config.toml
color_jitter = 0.1
layers = 8
label_smoothing = 0.05
residual_init = "scaled_by_depth"
muon_scale = "match_rms_adamw"
grad_clip = 0.5
l1_shrink = 0.01
steps = 14700
lr_schedule = "cosine"
adamw_weight_decay_other_params = 0.05
Rows from block 4 of a small image classifier, named by matrix and row number. Rows with one number belong to one neuron. Each number is 128 + 24 x the weight over its row's rms, rounded and kept within 0 to 255. All counts start at 0. Numbers have three digits each. After the name is the row's rms in percent of the matrix's.
After each neuron's rows are labels from the 100 images, of 14848, where the neuron reaches its largest size: "colour at peak" is the nearest of a few named colours to the mean colour under the peak. Only what is clearly more common there than usual is listed. The data: simulated stained blood smears. In brackets: how many of the 100.
# u: gMLP up (value half) (model.blocks.4.mixer.u.weight, 256x256), inputs 128-159
# v: gMLP up (gate half) (model.blocks.4.mixer.v.weight, 256x256), inputs 128-159
# out: gMLP down (model.blocks.4.mixer.out.weight, 256x256, transposed), outputs 128-159

u.252 105:127134144118102129128152134130134112125095129129129096118117127145130127123128130125096119125133
v.252 117:118125142126118139119121131126129126142133119174140122134138129088128130126171139130073128131134
out.252 102:128128161128082117083205125157149128150108104092126178146112171129170182124136183127127116134122
colour at peak: pink (98)

u.76 108:127124121129144128124123134137147128129095112141140131085153145126127126092133128129131128126155
v.76 123:131124089130139137149124111127124132128123123088103126127128089237147128155116106129123115131138
out.76 116:107086129090144126165122123134125134130129126129132145133156127131100142167128129134144129135127
colour at peak: pink (97)

u.81 136:126122128162143125158133123139133133116129105198134126133126127191131143103128116128093128133131
v.81 105:129169108135128085128141136124097126229126125128130128133140136126118126129113135114125127127183
out.81 110:132129128176131120125145106129132198131151129125125127150128141128188105072123127126134103216144
colour at peak: purple (65)

u.250 123:138096133141138153161168151125128188126132117124091133192133116132135127127118127085093128127132
v.250 115:127141130124135159128124149141154132145118106146130125109164203126116121138124092148127133140126
out.250 103:114136100129136131129131126118118114132108110153144124123149174120126133123130128136134115127113
colour at peak: pink (96)

u.193 100:185136123080146115255127142128124126130112133123140142126128135130130133126156131134083128066128
v.193 109:127128128126126137115129094132126128128108139122128090125140150130133126126124150131103123128142
out.193 097:129126123172130139135127144127129126131157134126134129128130118095126124128134130125127255017120
colour at peak: pink (100)

u.12 129:125134068128125126134134137191101131125119128091123109129125125128129168169129130152128128127129
v.12 127:137123136152121171126140127127231130103119186148122129128121130130129128127128129130111124156184
out.12 133:122128138179127185125129127113169126125129128127127203073117149110126012109146127124173120143140
colour at peak: grey (28)

u.201 144:151085116128128139140047125129135177132121116126129132123120116142115127165116138131125128128130
v.201 119:101172128068136112181124111122094163128097151127133124163128124128102127130136129126088110138133
out.201 137:104148127130128130128123190123149128126084123170111127115128127127127132182127128128027123132117
colour at peak: grey (44)

u.246 155:127128130127128107103059139137131117128081134141184137053127128163109124128153135120128109131127
v.246 158:130114124132126122128135134128143094109128133169129138123139241073204156133192128131111126171121
out.246 156:127129120131133128099124127174105128125102181173131137127128129142128128128141128128128082128124
colour at peak: pink (98)

u.16 152:121138185145129128130128119134150084129108129135126175129127193116130139128128130132114146080147
v.16 097:123119125124086127128172134128132125061144185125130084122138122128126127206117139121143158127131
out.16 132:128134126143132123198104145128057130087130128123139204151129140105129131116103127114128101136118
colour at peak: pink (100)

u.15 106:143117128095135155153150128120129129134127117129133125135129098086131129130159140129132075110129
v.15 089:126139122127164113120127122117146201127126152120123133133130127148127150130058115104123128128163
out.15 092:125139128252137143123112107128144129131127075144128146090123130110133131126131114129127104158128
colour at peak: grey (26)

u.97 156:159126118131127133184130127124135107123156130121121129127125136125124126113134124121128128127125
v.97 116:128129152125130091117153113130129134146078123145127126126108115128136130131138131177135118081130
out.97 129:164128127131144101127126136127150124104126127111119126128123124128128129212141129127136127136134
colour at peak: grey (50)

u.110 115:127125136122132127123090127135131213128129126056149128128130161125128127127129135117120129140158
v.110 130:092173133126120123162131128168125120197123127128144110121107120128121119163128122129127124125141
out.110 122:092255127129137167132102134128142123175131128132128124128122124129121131200115127128126126119140
colour at peak: purple (62); grey (31)

u.80 108:129122152128135139075141136126125133127140145125132111152133105181100126113126131123128154129129
v.80 101:138141136134026124144124139128138152127133128103136057131144082123095122143113123142086133138126
out.80 100:124145123196070135079126156126124127127134135163127128114134123074135148128136127145125117129054
colour at peak: white (81)

u.226 102:126128134124016137122084129143118127129133130140132134128095129152128128158126156137125157131128
v.226 114:116128123136148183092142128172156128143132127131125129128143132128136125147148127128177144126130
out.226 126:125129134128130125126111067128025105142127129122132128129128131110129126131127127140163074130146
colour at peak: pink (99)

u.60 086:159128121128130096194131124125102142125148159121127136128132128129119083126127153130127162126073
v.60 131:123125072163126122130125128131127149129123128120094192130128126144128119151128127138123208131125
out.60 128:121130128132133124133176125114137134122118126128142158127128128120204091179124131128186145127107
colour at peak: white (55)

u.177 126:134145062133128161135092101132159145126120127082114067130121120156126128125142141126138123122132
v.177 158:126128146161090127098129119127150125090125134129133129130128132198125172122129093127071127131145
out.177 190:156119152102128064127157127140129108134149134131128148115126128121108128120126093129149128128151
colour at peak: white (52)

u.22 051:127129129129127121150255128089182129129128041128105129128127129127192127129128127127128128128129
v.22 016:129129127127126128130128128129198128128126128127128127128127127127129188129127128125128129127128
out.22 058:101128127150128109127142128128128128078127206126123129128128129128092127128128109128128128125128
colour at peak: grey (39); purple (34)

u.10 104:152127130169105068130167126125135127131114136172112095125128141161106135127104128128130126117212
v.10 141:157125109130121126127105120123137104129093126125165147123153126128129120152135075128144150129143
out.10 097:125132135131151124145117126135129129167129133078121132076107119130128124129064113110144108139123
colour at peak: pink (97)

u.7 102:129105127113133129096060126125128119123129127122126158119133132075129127125155117171127129128202
v.7 094:143153131131132124110129078119127125126126123113094116128229127187123123128123128128121128154103
out.7 128:119128160000057135175128126129130123111127128125127174127146145130186131127130124136137117128129
colour at peak: pink (96)

u.52 138:129095128128129123124144120128118127186159128151168145121127082126123115116129130127121131114129
v.52 126:109162125128125128128115182130124124131127113112138126127126164129129111119144134128132140129127
out.52 151:117113122129126133116129188123130117108124130149133130142075141127087131129150128128239122126134
colour at peak: grey (29)

u.68 116:128111129131158145190126116111131099129121130182146137179113118128120137127133126131142128124138
v.68 098:142132062131100112132121148255160125169155159130080114108179128192128118130121126136143128136139
out.68 100:127219128123126111071080137139126210121231126124153143124128135127133127140129120128127122092111
colour at peak: grey (27)

u.171 138:174127142127125130117104130125108116128135128124109132172203123117180162174100128128127126115124
v.171 119:130141103129138133104148188124128121125129128140128178120166124112134124255129129128132129139122
out.171 121:095136126154128170160128087129130253134125126128125125140122127129150118135112130128133128156130
colour at peak: grey (51)

u.145 143:108102132131128133048219160126129110131136129123155132129082125133133134163130130157129127106130
v.145 161:131148125130126113139107167127146127122124155150128129121128129155091152115118131129135132129127
out.145 153:100137135128127095139127112122112090125107121124124113127112128128128128116130139126136136082127
colour at peak: grey (55); purple (31)

u.118 156:130125119131130128135174227132128134132091127133056110136128134150116122134135130117127129129139
v.118 111:108137116125178140066133100131150125101127130117120142129137129156144128112127124127116135132117
out.118 125:128129128125146154154180104127131127127106133135127125138127123128128126131124128087128062124122
colour at peak: pink (98)

u.58 114:158123128041127125126129140140117132127064130215148137132167200076137135089128123186122130120151
v.58 146:124127169148132130089124129125193120128155051068126132128129109168112127160126133129120110112123
out.58 116:132130129239127129129127119133100124128132097132000123085127139124129131135133128161123109160137
colour at peak: pink (96)

u.92 085:134131146154137123131125091195125128129094127113071111125132132129125127105091128198171132128143
v.92 094:126125131157123062131122125146105122113115126127094130127128124130172125180108106143101142122157
out.92 105:132139126132128124125126133143102126119100131124129113116122130138132125137110135129079132128126
colour at peak: pink (97)

u.156 115:134128130131126081103068132126127128127107143128124139145148136203210127098174173127116132153134
v.156 099:120130142130125099113130126128128196131127168128062132108127126124127171128131135133126130129144
out.156 094:129132128101102124131106143131130131126129131120144060081118111129131143114133121114129134129128
colour at peak: pink (96)

u.88 138:166115130208129120102130106128124131127124123127126125124126167125136161108126127130130080127169
v.88 105:157173121129147151123097118066141127130158169155126116129104128141124131134092130143124160124123
out.88 138:161135127053105133127127137127128128148133080079138216129100127134129128080139132126132068108025
colour at peak: white (51)

u.100 115:125123105066122109143125123129148128135127102130094128140106124101067113074114155123135130161128
v.100 097:119165137101130131130127136143130127129051129130129128118121089191159124131127125214129122121128
out.100 098:139144114136129187133169129146136113124110147128130132148146118134173122132126172125102133212129
colour at peak: grey (29)

u.37 132:125025123143129110127189150124124175131127113127126130128142087128132121135129179123127127121127
v.37 099:124131109134139122121118147164181158128099106125063129137139104128128126050137111130139130133150
out.37 130:128133130130149105132124082127130120127084131129128108125103134128063138129128016130117129230121
colour at peak: grey (31)

u.26 142:132100078199132129133127127211146128148128149066128123145128112126141156108126139115128132132133
v.26 136:127141131124142135131131145135160061122128125117136103128115072117127130138132127125129123179123
out.26 128:161124129129116128127128126125100145127129152128143129157102126127128126126127130127121128120129
colour at peak: grey (66)

u.114 134:123134131135104141134134138137111130155128133109129129229139158131133095192132129128141133132131
v.114 134:114143126110130128126088123098127131132129117130126129133123130123140125255164133127111132133127
out.114 117:125108123106128101068046121127157107127130116118128116124155127127131164204128130127117119107128
colour at peak: grey (49)

u.17 106:190130129157107129101120065126128122128140096107127126191115123025122129134085130126127065104127
v.17 087:112148128111160130131106125136115085119199121125128126168127096110131131168118129128189130155127
out.17 080:120128124115144128157130209138127127119135083132132049105168099127127124129125128127128129127132
colour at peak: white (70)

u.232 121:176126130143128118153091111171146124089131123139148130116128067113124126130128090099117117144122
v.232 081:145128118129129145076140088126151129140108142119101129137134123127149100179149124144133140192127
out.232 108:096148153130127137139121120000103198129128127133123116136123134128138125097099175130133137067140
colour at peak: grey (70)

u.213 106:127080126097130128171141133221122130134128123131130199127115122130127129105134116129035133124073
v.213 127:109130117112125132126119131132127124127113139147124126127129130106128123130129118136138131135169
out.213 105:149129088101125137121133114128134127126101128124133137097128109121130132231129127168137115115144
colour at peak: pink (96)

u.29 119:133132128183112130110140145132154130129116128126090180128122095219116126170192119123128125118094
v.29 161:112130148134130132107233120128128127122102157160000126075146133173116136129169134141124116129136
out.29 088:133132124123127130118148141128130116125160151156131001019115094215124125122143128143138111126096
colour at peak: pink (98)

u.175 158:147126127135128123125125122116117136129147129126128102135113121127124123118127128127137127131146
v.175 120:131129118149113125136157100138136128132078180124124147090113125130127110127124134114141148126037
out.175 140:128128129130174128100152074128117127131121144119150162129122129136128127127126128131117108128104
colour at peak: white (55)

u.98 136:132122127151127114130115036136125145128023129127134117137128136129119124126128139116129116124097
v.98 117:128083040114121110127139131094131136189067128108167098128125128129122140192129114129121073127133
out.98 114:068133126128067091129125136144138174134162129078119147125124128134131128177129127120128134126127
colour at peak: grey (41); purple (39)

u.185 140:132210098087128134136130175108130131130120136222107131129133125133130131173125130181124127130107
v.185 116:136122132127128131129057111162214110101132132118136074126126130128129127124129117128154127164127
out.185 116:174120152142130139112127066126126126127136126127090130128127121128129151034096128128151124138136
colour at peak: grey (51)

u.28 105:125128103122128133129175114129110119126132112125118124125116158171121064132109040124108127125156
v.28 117:125102121128136143133197129139162120128141126126126014135118135126127126128128131111120128128168
out.28 089:133095131124123130137128174108110126123128170142147096009073128132128128106113129120129132128132
colour at peak: pink (98)